A small image classifier, trained from scratch.
Model: 9.52M parameters, 32-pixel images, arch vit, norm layernorm, activation gelu_tanh, patch size [4, 4], width 384.
Rows from block 4 of a small image classifier, named by matrix and row number. Rows with one number belong to one neuron. Each number is 200 + 40 x the weight over its row's rms, rounded and kept within 0 to 999. All counts start at 0.
After each neuron's rows are labels from the 100 images, of 14848, where the neuron reaches its highest value: "top examples" is what is common among them. Only what is clearly more common there than usual is listed. The data: rendered rooms with furniture. In brackets: how many of the 100.
# fc1: MLP up (model.blocks.4.mlp.fc1.weight, 768x384), inputs 0-127
# fc2: MLP down (model.blocks.4.mlp.fc2.weight, 384x768, transposed), outputs 0-127

fc1.36,189,163,239,255,265,184,190,222,239,264,164,224,231,164,309,133,204,236,164,212,222,239,129,195,130,177,194,223,186,210,213,253,194,130,173,230,189,190,206,169,200,238,214,207,159,143,270,152,193,273,244,162,236,214,215,256,214,160,227,192,149,109,173,197,201,166,192,138,144,155,145,173,193,216,218,162,211,169,156,151,262,277,241,162,211,214,195,245,208,215,224,173,286,198,123,221,222,133,178,182,115,184,171,200,162,198,219,148,166,301,256,147,195,276,180,164,248,187,147,167,166,213,199,189,198,254,144,226
fc2.36,276,202,201,176,152,204,230,172,145,254,212,179,272,226,182,186,218,174,242,192,165,174,203,218,286,192,157,226,180,226,121,144,236,151,181,163,179,234,216,197,166,205,167,235,257,226,181,126,235,251,236,175,145,192,297,246,141,202,217,205,246,205,221,201,204,169,137,246,205,233,188,201,217,183,189,241,169,139,216,198,199,156,176,192,221,79,160,231,210,205,205,182,159,190,312,158,224,232,172,251,167,170,225,126,165,209,187,141,213,188,194,245,200,251,139,243,259,220,221,213,221,220,185,219,154,175,265,206
top examples: table (46); count: four (41)

fc1.667,262,199,283,227,223,229,193,160,183,262,250,194,143,161,172,206,191,148,178,171,235,239,219,212,214,270,157,243,206,236,217,207,180,161,257,178,199,287,229,223,199,167,215,187,228,233,179,195,235,99,197,227,143,187,206,188,170,186,145,206,159,223,195,194,198,326,144,197,233,143,214,157,190,126,179,182,171,209,206,168,172,187,214,259,152,244,201,214,222,143,245,209,119,169,243,253,196,222,183,114,205,255,177,254,205,185,249,229,183,170,111,205,203,239,201,209,264,139,202,151,196,169,228,176,160,272,263,209
fc2.667,241,148,168,235,163,215,154,213,165,250,186,195,257,174,128,182,229,259,194,201,190,248,148,156,155,203,219,118,204,165,246,159,188,185,138,256,198,99,151,143,175,195,231,239,233,208,191,272,165,232,214,198,152,204,144,263,169,168,168,171,175,245,180,195,232,270,221,249,213,149,207,234,211,221,202,226,165,210,210,244,175,246,174,140,168,194,145,203,118,201,170,165,201,192,198,164,153,188,217,267,181,230,183,202,157,215,212,154,263,283,260,119,184,206,191,264,167,218,227,207,247,280,217,248,199,209,198,210
top examples: wallpaper (62); count: three (42); umbrella (36)

fc1.661,228,185,241,176,165,172,149,142,240,250,175,301,187,203,91,175,187,204,204,227,202,210,195,220,214,191,224,247,150,210,196,295,155,154,221,215,177,246,201,210,206,210,180,235,182,205,261,202,120,196,195,207,125,302,251,216,261,208,220,167,111,204,174,134,217,108,194,179,211,263,174,198,171,233,224,175,160,136,263,208,251,157,250,222,241,167,188,239,250,151,202,187,172,172,156,184,236,271,188,264,210,202,177,150,228,185,187,164,177,244,245,174,204,171,172,207,198,243,196,186,205,162,88,184,218,207,108,158
fc2.661,180,161,238,143,132,254,191,212,206,215,216,198,197,160,183,216,181,138,218,108,228,192,249,182,177,240,187,170,132,102,280,201,159,180,207,196,196,133,186,170,228,206,226,231,202,217,170,205,122,217,231,184,142,214,178,155,219,190,161,175,217,130,248,220,264,157,182,190,246,215,234,240,161,269,185,220,188,178,179,180,149,216,242,248,159,267,248,167,208,235,232,176,239,223,201,220,201,117,220,185,227,175,221,262,148,225,318,239,271,180,210,250,284,168,179,170,176,257,238,227,203,222,158,194,229,181,238,178
top examples: wallpaper (72); count: zero (63); black walls (29)

fc1.752,121,146,251,226,209,220,231,144,219,225,283,225,241,122,114,172,231,198,137,135,207,181,159,177,187,231,203,213,215,180,283,180,218,159,252,132,237,177,218,137,192,193,226,184,238,237,197,257,175,194,175,283,264,197,179,218,171,191,148,196,151,179,189,214,192,214,176,182,222,216,178,225,242,219,172,251,296,224,222,195,270,163,228,125,242,178,278,238,249,194,138,235,143,214,208,174,259,249,197,181,240,161,186,206,192,259,202,172,220,249,201,212,168,221,213,245,248,221,206,244,198,184,205,247,144,219,159,221
fc2.752,233,205,218,143,193,182,204,203,193,162,173,268,151,219,238,240,144,279,285,219,162,186,184,224,140,158,137,199,238,191,152,202,201,188,202,251,282,181,90,256,184,215,228,207,169,220,226,235,184,234,233,187,189,246,198,190,140,203,243,203,234,190,166,192,192,138,226,151,208,161,152,162,212,178,199,224,200,214,203,178,219,256,291,225,228,173,235,254,194,269,188,215,264,169,227,184,202,260,170,158,171,195,203,214,212,175,231,273,172,125,142,155,151,190,263,218,183,219,205,146,245,182,134,141,232,176,232,299
top examples: table (35)

fc1.624,232,171,212,165,166,186,272,283,200,202,206,217,221,148,185,252,242,183,110,208,232,206,177,151,193,198,208,241,200,117,202,167,237,230,219,185,182,184,197,189,277,208,167,228,164,160,164,197,248,169,224,244,247,217,230,218,170,178,185,229,229,205,213,158,165,150,245,185,187,175,179,146,214,152,219,190,112,136,171,208,176,222,230,240,195,224,107,199,142,218,234,220,204,209,192,186,166,190,260,168,206,204,234,213,211,247,78,199,193,223,195,136,228,234,209,228,276,140,263,225,267,272,156,197,181,243,225,152
fc2.624,181,256,203,273,250,140,103,252,219,177,175,184,257,304,182,323,208,200,270,161,226,169,176,193,172,202,161,140,223,249,189,225,277,184,204,188,159,215,224,255,170,236,174,197,115,230,263,184,203,181,238,138,206,183,137,224,255,216,200,160,103,211,95,121,271,271,197,226,204,199,230,193,132,163,248,175,263,269,222,223,206,166,187,298,219,236,227,278,234,212,176,179,245,282,139,195,255,230,208,141,262,231,227,161,154,201,221,200,186,212,158,200,150,213,218,194,203,200,203,201,190,256,194,144,216,226,208,261
top examples: count: two (42)

fc1.563,98,107,242,217,248,203,175,232,153,267,237,204,150,200,299,226,211,195,238,179,183,205,172,196,175,171,213,101,198,224,199,243,240,172,167,227,158,217,288,210,138,152,219,245,148,164,164,220,222,253,252,186,238,231,201,130,204,237,222,235,151,217,214,132,188,161,236,185,200,257,268,186,200,203,236,119,244,216,239,169,250,185,220,188,141,127,221,205,163,235,140,201,211,214,194,216,219,164,233,152,163,176,199,177,164,264,184,233,148,154,196,176,182,200,209,193,132,168,139,192,178,226,178,173,230,199,216,195
fc2.563,195,182,203,180,180,230,254,186,208,187,178,174,262,218,229,200,209,137,189,208,197,176,234,164,205,191,181,145,227,182,255,296,255,287,184,203,249,216,242,235,183,261,185,201,232,279,212,228,162,232,223,203,261,202,189,195,72,209,168,212,216,284,196,124,183,188,176,217,181,165,98,169,203,180,149,205,222,255,178,141,205,220,213,231,195,271,247,158,220,108,247,206,256,243,164,261,233,223,171,172,221,198,223,220,312,231,126,210,161,176,128,214,207,272,271,234,229,216,175,143,212,155,196,214,181,188,162,164
top examples: barrel (73); largest object: barrel (66)

fc1.455,239,84,171,157,123,191,200,277,175,178,181,219,207,184,201,229,235,237,180,188,157,234,156,149,199,160,237,220,175,198,207,164,191,312,254,214,206,218,238,214,194,171,210,140,257,253,299,247,184,183,208,208,158,139,244,234,172,267,192,197,148,239,182,166,109,212,234,134,248,240,233,183,195,162,141,140,156,210,204,215,151,174,89,209,184,154,198,222,273,204,199,171,234,191,160,203,168,264,182,169,161,176,191,319,209,216,132,147,164,233,220,205,196,200,206,137,272,183,178,216,134,161,176,130,189,210,200,232
fc2.455,185,175,215,206,196,185,240,164,245,201,235,250,232,225,249,221,207,231,214,192,257,226,245,262,189,208,238,176,218,179,118,201,163,203,176,193,179,158,233,166,183,194,181,204,240,244,98,219,119,206,200,269,166,217,264,201,226,199,225,161,129,297,257,207,214,260,195,230,186,137,118,278,196,244,202,273,183,215,235,270,166,176,199,151,198,229,209,210,158,200,146,168,213,225,172,201,275,182,131,153,217,236,177,248,175,219,153,270,250,207,162,191,166,220,246,164,194,178,180,190,262,268,232,178,143,282,178,227
top examples: barrel (35); largest object: barrel (25)

fc1.470,241,220,259,201,178,175,202,206,230,212,215,233,219,247,306,199,227,191,175,272,220,154,237,244,126,187,171,142,204,162,199,256,197,193,215,176,221,212,178,248,174,157,191,189,208,136,166,178,179,234,208,126,213,154,159,203,148,186,171,156,272,196,199,133,179,166,230,179,186,123,215,144,244,146,202,110,279,207,266,138,162,195,240,188,216,151,243,183,170,194,190,227,214,231,184,230,157,208,121,238,155,198,241,201,211,223,193,170,156,210,220,135,252,235,172,246,150,236,236,184,171,125,264,219,141,204,202,268
fc2.470,200,243,186,197,258,272,196,200,243,141,178,166,166,176,188,196,182,237,183,161,240,227,169,203,233,227,200,274,241,199,178,218,239,207,248,147,159,144,218,177,154,177,168,163,176,178,167,264,294,271,243,203,254,176,213,230,233,202,231,141,164,220,278,197,231,174,255,264,198,235,155,218,244,212,188,244,246,190,162,256,179,202,160,217,162,222,192,216,114,151,183,220,182,232,170,207,183,201,168,170,234,200,209,238,240,195,125,219,200,135,188,225,235,170,185,176,218,131,236,127,285,207,209,216,225,180,192,242
top examples: barrel (41); sofa (39); count: four (38); largest object: barrel (35)

fc1.704,190,244,235,235,123,198,248,237,238,182,221,233,208,189,185,255,217,176,169,246,181,217,255,245,175,280,230,273,129,161,115,261,201,164,234,245,211,190,181,96,184,162,212,192,185,151,177,174,232,241,201,228,145,224,225,239,224,188,223,233,230,181,187,209,144,310,251,112,170,221,215,233,132,221,261,284,163,208,184,230,191,197,193,245,205,189,193,109,194,236,256,189,218,202,209,223,217,277,189,241,240,184,170,212,141,219,102,228,170,156,130,209,227,135,182,221,184,165,222,204,182,140,304,184,190,235,149,190
fc2.704,263,208,108,214,304,132,207,198,169,152,185,248,147,216,198,200,236,218,161,185,139,162,145,176,251,234,223,275,213,165,156,233,185,168,173,173,184,205,192,252,133,190,211,191,237,215,197,221,250,153,90,186,249,229,236,138,200,194,131,128,228,248,222,213,119,201,208,178,172,170,176,235,244,250,178,157,236,159,122,141,176,190,211,303,128,129,223,229,185,230,264,200,187,202,273,199,165,189,229,271,163,161,303,201,207,268,176,160,195,244,192,223,233,248,220,258,184,197,245,211,208,152,213,195,166,157,211,223
top examples: count: zero (59)

fc1.542,229,91,177,234,187,203,242,240,157,216,148,229,200,231,273,206,242,183,185,181,171,219,161,221,229,216,185,236,187,230,148,201,187,190,155,171,228,265,229,216,191,174,222,181,193,222,171,228,193,295,213,112,205,139,128,186,133,203,151,184,170,190,192,249,284,206,210,201,195,124,180,235,198,135,235,199,257,236,215,217,184,166,210,198,135,267,229,292,97,217,203,237,258,204,153,190,235,219,164,155,237,196,257,243,196,164,214,212,199,187,149,244,231,191,295,183,172,129,173,150,160,235,167,216,149,216,230,271
fc2.542,161,183,134,166,193,171,204,180,226,204,248,171,129,241,216,203,268,147,178,155,175,231,250,129,298,190,202,241,180,147,283,175,231,240,180,274,229,200,218,265,182,179,151,161,266,181,217,281,174,161,199,192,241,211,176,179,182,184,240,213,177,235,221,166,184,238,172,170,225,149,107,209,211,165,208,128,124,207,192,251,221,214,143,250,266,211,205,196,209,220,249,206,202,164,216,191,205,191,292,188,288,125,198,248,182,216,230,355,159,152,186,241,244,240,215,170,204,234,235,160,237,172,127,275,235,186,202,132
top examples: barrel (91); largest object: barrel (85); count: three (46)

fc1.629,182,201,140,210,121,171,200,269,174,154,208,192,102,277,185,212,210,245,216,159,201,249,275,175,243,212,174,179,150,265,249,198,144,239,184,182,249,133,241,145,294,210,198,224,222,305,221,175,228,230,283,186,265,157,332,173,188,192,158,261,207,228,244,168,183,185,248,154,243,138,217,262,163,225,240,186,191,137,255,248,233,228,202,143,168,195,181,236,243,203,151,208,195,226,220,211,281,161,161,126,207,138,230,213,141,203,158,217,175,178,256,131,256,204,229,147,156,235,221,252,181,248,164,220,306,188,221,102
fc2.629,194,227,280,158,200,215,173,201,280,197,141,247,254,154,218,231,227,148,208,246,179,204,192,208,151,145,209,262,258,266,165,242,201,233,173,197,198,186,182,224,218,186,231,241,234,221,218,160,170,162,150,191,170,177,174,162,192,147,224,134,199,210,164,242,204,145,182,220,259,240,143,197,214,238,214,266,136,151,233,285,203,180,162,173,298,195,143,145,201,181,187,120,215,223,171,197,218,188,156,195,243,218,198,240,182,212,133,187,208,181,302,175,219,159,203,216,164,205,167,146,122,261,242,156,169,186,195,142
top examples: table (40)

fc1.530,155,154,204,243,225,168,190,125,178,153,236,198,189,121,232,272,272,206,255,291,211,182,199,194,228,292,168,166,153,250,186,197,218,233,108,201,191,178,158,194,185,193,183,242,142,234,168,193,192,170,191,169,162,164,185,182,148,222,191,175,193,182,261,193,209,270,248,189,232,176,226,278,214,129,195,142,160,208,171,220,187,193,262,247,223,137,253,230,158,168,215,221,194,259,168,197,228,196,236,203,187,191,166,252,205,234,217,158,244,218,206,178,240,269,169,225,160,178,195,164,199,202,169,217,204,229,213,286
fc2.530,205,175,241,207,134,215,178,154,245,182,179,163,218,239,238,232,189,140,220,61,223,218,208,244,196,202,218,216,171,254,254,162,233,179,228,213,242,187,160,172,193,222,247,238,197,188,190,251,211,155,186,185,202,203,179,227,241,211,238,228,298,140,195,172,243,233,301,186,235,179,190,159,154,171,222,194,198,232,249,158,230,156,189,208,177,209,234,167,257,163,272,149,217,186,124,262,193,173,152,231,238,223,175,202,202,217,135,164,234,132,241,249,152,234,135,186,233,236,242,236,176,214,166,224,269,196,205,205
top examples: count: zero (41)

fc1.626,220,85,170,154,231,218,124,230,205,187,209,249,179,227,182,196,160,159,198,229,244,189,209,221,228,317,198,158,255,184,206,228,193,196,185,160,291,210,219,199,199,217,248,166,231,296,150,274,173,217,175,218,225,215,196,186,226,216,212,181,246,343,196,183,191,177,148,220,193,213,228,179,163,193,202,214,213,221,206,139,165,194,197,242,229,227,173,218,153,176,230,192,271,160,191,156,249,242,174,183,211,241,158,106,202,164,195,178,126,184,233,189,271,250,239,248,254,148,199,158,194,286,182,177,189,208,180,201
fc2.626,163,243,150,173,140,187,172,180,188,210,151,153,198,199,157,233,158,218,142,238,225,258,244,192,186,187,115,253,209,199,155,225,228,206,254,235,131,172,196,199,202,175,198,203,184,175,114,194,237,223,229,153,254,131,174,264,154,215,166,210,174,193,187,222,207,125,227,255,242,179,179,211,178,193,164,172,258,215,212,209,224,227,224,217,203,172,259,135,147,204,238,207,239,72,197,213,270,206,223,222,243,246,224,166,205,208,208,270,238,253,174,186,249,193,180,274,179,213,182,231,225,218,273,192,188,166,146,243
top examples: table (49)

fc1.522,168,159,229,194,201,180,266,177,247,177,187,126,243,167,202,184,300,210,188,215,167,197,189,226,174,175,201,241,252,205,199,241,185,213,186,175,228,233,225,208,115,174,214,226,223,191,278,196,228,306,198,130,202,217,194,217,203,253,158,177,208,114,218,187,191,142,224,193,215,170,173,201,232,127,207,152,158,149,231,183,161,193,163,196,296,169,174,194,265,266,243,190,178,133,187,204,176,154,222,219,166,231,219,181,165,184,147,233,184,163,162,324,215,121,207,236,226,228,177,256,191,220,231,173,258,248,169,112
fc2.522,200,188,250,183,156,225,178,238,175,164,218,153,197,103,178,236,178,247,270,157,245,170,111,142,298,173,167,223,243,168,155,199,145,236,162,158,185,189,203,176,189,285,225,222,113,117,211,206,134,178,152,282,218,240,187,216,198,180,183,206,213,190,166,239,182,208,227,272,189,175,258,197,217,148,169,145,140,159,130,199,185,219,244,210,278,199,195,270,218,227,226,245,302,203,180,196,208,231,220,235,188,142,173,206,171,179,170,281,160,293,232,210,194,290,172,168,131,191,207,248,240,166,169,174,199,242,282,239
top examples: umbrella (44)

fc1.238,200,220,200,236,206,231,167,240,211,125,242,197,121,226,220,176,166,252,155,214,206,210,241,221,175,204,232,252,226,150,201,167,321,226,204,162,189,218,190,243,121,120,217,249,211,205,159,264,214,206,232,226,239,154,260,257,154,210,111,183,156,221,117,178,191,173,194,186,248,204,223,215,145,185,182,158,252,266,185,266,224,203,166,168,189,205,131,203,163,208,142,271,173,222,106,189,187,184,212,260,170,206,232,193,203,163,118,237,179,240,212,231,206,171,141,251,168,218,231,208,186,196,248,281,213,237,204,202
fc2.238,219,251,198,197,268,162,232,201,274,263,182,172,158,184,158,242,186,232,201,208,171,180,179,265,265,221,194,194,203,222,224,233,196,228,252,100,184,205,217,210,236,185,189,165,129,174,161,268,173,203,216,176,154,156,297,180,161,240,199,204,175,204,283,205,182,174,212,153,168,136,191,187,183,216,233,184,169,220,241,184,214,251,215,237,187,213,150,181,161,221,208,246,201,164,246,206,243,190,217,163,225,235,160,267,219,165,185,297,233,182,220,188,258,158,199,239,202,164,189,142,212,247,179,226,202,171,78,224
top examples: table (38)

fc1.664,210,209,170,209,160,232,178,308,204,190,210,183,188,177,207,200,191,213,213,193,86,204,175,176,249,217,171,165,258,174,201,182,164,255,269,215,196,213,176,208,181,214,178,272,253,86,228,142,194,238,215,206,237,156,219,254,115,284,238,250,218,183,210,224,238,220,110,220,202,217,235,169,199,205,237,172,240,242,291,217,286,164,173,166,215,211,102,247,182,229,219,215,236,247,190,197,260,190,206,198,183,195,186,219,155,122,216,251,309,221,140,195,242,191,158,201,162,151,194,238,181,292,153,204,168,199,213,213
fc2.664,164,168,199,157,190,150,213,227,196,192,180,102,189,204,271,210,172,160,216,228,174,241,231,225,241,242,262,183,232,222,212,173,172,247,199,208,217,260,140,113,186,221,214,194,193,194,241,180,186,118,268,185,267,228,171,149,187,235,259,203,265,315,219,250,202,254,200,113,194,216,151,213,167,181,161,237,309,233,252,328,218,252,165,232,190,227,180,248,174,218,267,179,200,174,256,249,169,163,160,182,195,212,227,182,131,166,248,177,228,247,164,164,192,178,230,159,259,152,184,208,244,256,241,264,198,231,214,202
top examples: barrel (34); largest object: barrel (31)

fc1.333,155,158,221,186,224,167,211,184,212,209,242,239,171,213,163,244,267,189,200,274,193,187,201,204,215,253,150,214,162,203,214,231,213,252,206,118,226,162,109,148,209,168,175,269,224,264,188,227,142,148,198,291,226,190,202,193,216,212,200,84,148,183,200,204,144,109,160,194,172,216,171,155,154,230,194,211,246,237,194,169,165,193,151,159,196,177,148,132,276,220,240,123,208,190,206,176,271,195,233,255,203,169,181,212,155,175,217,254,280,181,255,191,237,257,239,185,191,255,124,182,119,150,231,184,204,173,240,224
fc2.333,205,231,196,193,206,161,205,194,241,219,186,154,139,201,226,137,129,212,166,149,184,192,219,163,179,177,237,166,227,246,212,132,229,183,182,179,206,242,215,312,181,218,207,247,138,236,148,198,190,174,164,215,110,220,161,196,152,233,156,221,221,213,188,188,236,273,228,163,276,195,251,255,217,213,245,222,152,207,188,223,200,71,247,198,160,263,241,232,214,175,149,239,251,176,260,282,182,169,171,183,192,216,199,327,156,184,127,171,211,187,233,160,99,198,190,209,203,220,291,159,194,226,171,222,286,214,206,178
top examples: wallpaper (94)

fc1.452,239,194,176,156,210,157,128,284,233,249,252,207,248,236,218,212,241,209,244,224,279,238,215,138,212,192,200,177,194,174,225,189,161,206,179,123,149,144,193,171,269,227,188,227,215,233,186,177,178,203,229,237,259,148,215,163,226,274,207,186,122,269,126,214,260,216,213,232,196,178,205,217,177,167,264,258,264,160,193,155,195,217,249,130,181,145,170,202,223,163,177,122,196,167,157,125,241,181,222,218,137,208,209,180,204,250,156,112,128,184,205,140,212,214,330,203,317,137,217,115,187,200,176,171,210,220,195,160
fc2.452,194,192,166,221,154,174,165,130,203,224,236,194,226,254,237,134,172,190,235,279,143,166,215,235,234,200,186,158,195,203,123,184,204,245,186,193,165,209,208,223,211,210,208,280,234,192,186,221,200,245,210,173,258,175,190,260,215,186,148,209,145,219,178,151,184,214,178,226,194,159,216,153,226,230,199,184,187,271,154,145,227,229,155,141,177,221,197,189,150,235,194,134,183,271,235,201,231,225,232,237,216,156,232,137,262,207,244,180,165,169,188,181,179,271,203,195,153,185,134,187,120,260,191,215,274,139,231,119
top examples: table (52); count: four (44)

fc1.699,246,268,178,183,170,225,230,260,170,120,197,209,202,209,212,179,234,106,240,235,132,246,222,146,205,212,182,204,151,179,161,244,133,241,165,186,242,226,120,223,162,251,167,219,250,163,153,216,192,230,270,230,225,212,124,184,146,238,182,213,188,246,187,217,283,196,217,193,157,172,201,186,150,180,244,207,169,66,248,214,243,215,271,176,165,210,165,187,165,222,206,202,161,194,183,157,161,148,199,259,169,190,188,199,220,266,240,194,140,197,168,222,115,123,276,173,258,177,223,214,182,253,129,235,193,209,192,197
fc2.699,169,245,270,209,208,140,179,130,244,276,211,187,254,259,155,272,158,171,150,268,182,173,191,213,168,187,180,175,138,242,223,127,192,202,186,162,172,195,198,231,277,196,215,182,220,228,243,194,93,169,169,187,216,165,188,234,193,183,137,228,108,155,291,179,212,232,232,136,158,146,177,151,284,207,225,229,229,238,176,186,205,292,204,181,206,182,134,251,217,240,205,221,225,268,169,241,243,228,207,255,176,173,190,166,162,154,227,162,197,183,188,159,211,281,170,133,202,199,265,162,115,235,186,222,148,164,211,184
top examples: wallpaper (62)

fc1.658,221,258,196,241,154,178,191,150,154,192,176,185,141,257,219,193,186,159,168,270,174,225,195,117,236,163,214,220,284,162,192,239,152,156,277,195,239,195,212,197,274,189,210,226,215,170,236,183,205,166,166,154,253,206,226,186,246,163,246,168,219,208,208,175,185,148,242,170,180,231,179,219,172,143,222,228,251,161,276,186,186,199,143,157,184,199,177,210,242,186,189,221,216,219,196,211,183,219,155,222,234,302,247,285,212,253,230,153,235,254,183,190,155,182,191,273,145,216,239,226,162,213,217,219,142,160,215,172
fc2.658,175,238,121,172,238,126,217,224,217,252,238,192,188,205,238,119,211,183,137,143,211,238,206,250,203,296,179,224,175,138,177,104,178,179,227,102,216,230,205,201,188,236,213,233,246,211,82,305,172,198,140,238,162,213,148,195,239,207,163,233,189,195,195,245,182,111,200,280,241,232,179,222,214,259,238,184,176,246,165,194,158,182,249,276,132,166,180,199,264,258,208,255,139,218,230,146,250,255,251,276,220,185,245,227,227,124,246,252,230,159,144,244,238,216,270,209,217,242,272,152,180,158,144,217,123,181,147,204
top examples: count: zero (40); teal walls (27)

fc1.601,223,121,152,171,126,171,229,215,242,154,165,241,191,207,284,164,212,233,258,164,150,279,150,221,198,198,240,237,170,225,150,139,166,228,157,221,259,214,159,165,232,232,168,174,223,148,188,194,218,221,180,265,99,182,188,270,149,171,158,246,176,228,285,257,270,180,193,186,211,205,225,227,226,218,164,239,251,239,210,227,148,242,228,234,250,222,240,261,199,169,233,192,258,257,197,175,251,221,152,220,259,205,233,211,217,123,299,235,237,121,228,179,174,227,164,227,173,241,217,187,126,234,138,188,190,204,266,236
fc2.601,162,215,192,162,187,155,192,163,158,162,159,195,285,183,175,177,125,123,213,179,157,179,191,204,114,195,179,285,229,269,163,153,192,246,203,226,159,213,182,152,196,163,168,209,171,211,182,261,195,113,147,80,74,147,211,210,190,200,150,182,178,181,195,298,232,170,238,201,236,155,197,229,161,202,218,189,163,236,218,269,289,246,234,184,255,213,239,165,283,204,213,130,134,195,248,170,149,216,158,181,273,210,242,178,206,210,233,213,211,229,243,207,167,289,159,311,200,222,284,203,122,185,157,223,226,226,313,202
top examples: count: zero (76)

fc1.132,163,173,200,188,203,145,176,271,233,223,240,170,257,200,196,252,213,225,165,255,182,224,153,197,170,174,227,221,301,219,194,227,233,202,189,179,150,263,159,231,224,227,204,154,217,264,167,164,249,222,136,193,258,254,194,170,237,224,228,179,213,227,233,247,173,226,195,149,183,163,209,199,231,245,229,178,161,114,173,163,275,246,214,199,193,111,187,184,172,271,213,182,125,255,167,225,178,173,235,151,212,270,100,118,200,222,164,208,266,196,210,245,281,219,270,184,205,151,213,131,200,182,272,253,182,252,181,203
fc2.132,223,207,241,148,223,151,210,209,105,177,219,210,244,211,201,147,192,204,213,236,159,198,134,193,216,247,191,231,227,175,190,221,178,196,184,211,181,208,181,236,199,220,159,135,120,128,200,221,214,175,220,197,273,226,185,143,115,249,195,215,252,188,192,200,240,182,186,236,161,175,195,208,157,185,176,222,247,263,157,207,169,195,194,257,207,224,192,208,205,190,269,215,127,213,273,240,158,161,236,246,245,217,221,237,187,225,195,246,212,244,218,293,164,172,156,191,245,228,223,197,163,156,212,186,230,155,190,267
top examples: count: zero (63); floor: plain (26)

fc1.59,154,194,234,243,103,220,132,237,220,233,279,189,189,163,189,174,201,195,107,169,231,155,203,213,227,183,286,217,242,227,170,186,250,195,176,222,123,256,194,232,241,231,202,211,198,212,140,274,179,225,239,191,165,189,201,203,169,211,189,179,147,207,205,215,171,271,168,206,206,164,195,205,198,229,240,257,263,253,188,215,91,246,203,293,252,326,297,253,184,204,188,156,181,216,171,133,229,252,270,236,240,228,212,189,174,176,150,218,249,165,249,272,209,185,184,260,186,160,208,223,274,186,174,194,206,233,248,185
fc2.59,176,202,293,277,156,197,130,156,225,192,163,147,179,184,222,266,124,169,239,205,168,221,204,227,176,134,233,172,189,118,233,186,239,271,228,256,237,154,208,122,140,164,248,229,176,196,166,217,223,179,148,178,165,161,231,212,239,256,217,237,163,179,200,160,167,171,192,132,184,219,236,149,293,217,200,157,153,168,223,197,172,179,234,209,231,170,131,174,182,210,198,185,181,166,186,188,217,128,192,283,218,132,118,198,255,225,188,259,190,214,203,167,227,247,231,212,182,215,187,183,192,136,186,283,173,184,172,193
top examples: umbrella (37); largest object: umbrella (25)

fc1.278,205,226,220,214,116,237,174,155,124,192,221,233,178,175,149,225,222,270,200,289,177,191,177,242,200,117,149,176,250,189,220,193,172,128,263,157,170,157,186,236,241,199,162,189,264,171,201,155,121,215,169,113,238,197,258,166,198,186,168,206,174,163,181,258,167,164,204,156,204,258,251,197,204,188,202,159,227,134,232,265,195,184,220,210,201,223,233,167,217,232,132,208,180,226,238,187,187,203,190,200,210,160,171,209,178,190,217,167,204,260,212,230,191,228,232,270,125,130,136,220,240,198,181,207,147,146,239,230
fc2.278,177,283,200,140,155,219,201,186,224,167,142,203,234,238,176,147,134,225,140,134,182,184,286,172,187,207,178,187,237,216,157,152,185,218,193,194,215,182,260,203,139,195,211,160,214,218,193,239,223,218,214,261,133,256,185,164,210,233,138,171,184,189,160,220,170,143,250,261,178,242,210,181,254,213,178,220,214,226,130,188,130,131,221,212,171,166,183,156,219,164,212,193,234,225,165,156,189,170,213,215,194,129,192,219,135,183,182,257,253,198,239,207,156,131,226,209,150,278,255,256,267,167,121,255,232,229,117,195
top examples: count: zero (49); teal walls (36); green walls (29)

fc1.392,201,238,225,229,168,226,157,217,122,249,233,253,185,296,137,217,147,183,132,192,297,324,247,133,181,283,216,194,270,180,136,219,224,193,226,119,199,198,213,190,173,210,279,171,250,160,104,180,260,225,145,253,246,157,220,228,220,223,188,210,192,128,209,210,175,146,141,167,233,255,185,190,232,219,218,155,178,194,173,166,198,290,155,225,125,177,233,141,158,231,209,154,230,185,145,145,191,207,162,199,203,202,220,175,166,200,169,151,218,179,209,257,154,205,280,218,213,179,217,304,152,175,243,211,251,248,176,174
fc2.392,218,242,236,209,216,178,192,236,223,127,201,173,231,293,293,194,142,243,179,269,204,168,196,276,182,169,160,175,236,144,182,226,202,177,188,137,217,223,189,135,211,242,174,163,245,242,184,164,208,200,207,204,231,260,164,214,121,195,211,191,219,194,175,248,217,199,212,155,180,199,188,189,199,199,253,234,219,138,183,217,208,217,166,249,177,239,194,156,156,215,275,221,191,138,209,175,228,200,265,176,193,178,181,144,159,199,231,208,153,146,278,229,296,214,255,111,227,251,298,206,194,165,188,220,241,129,232,147
top examples: count: zero (67)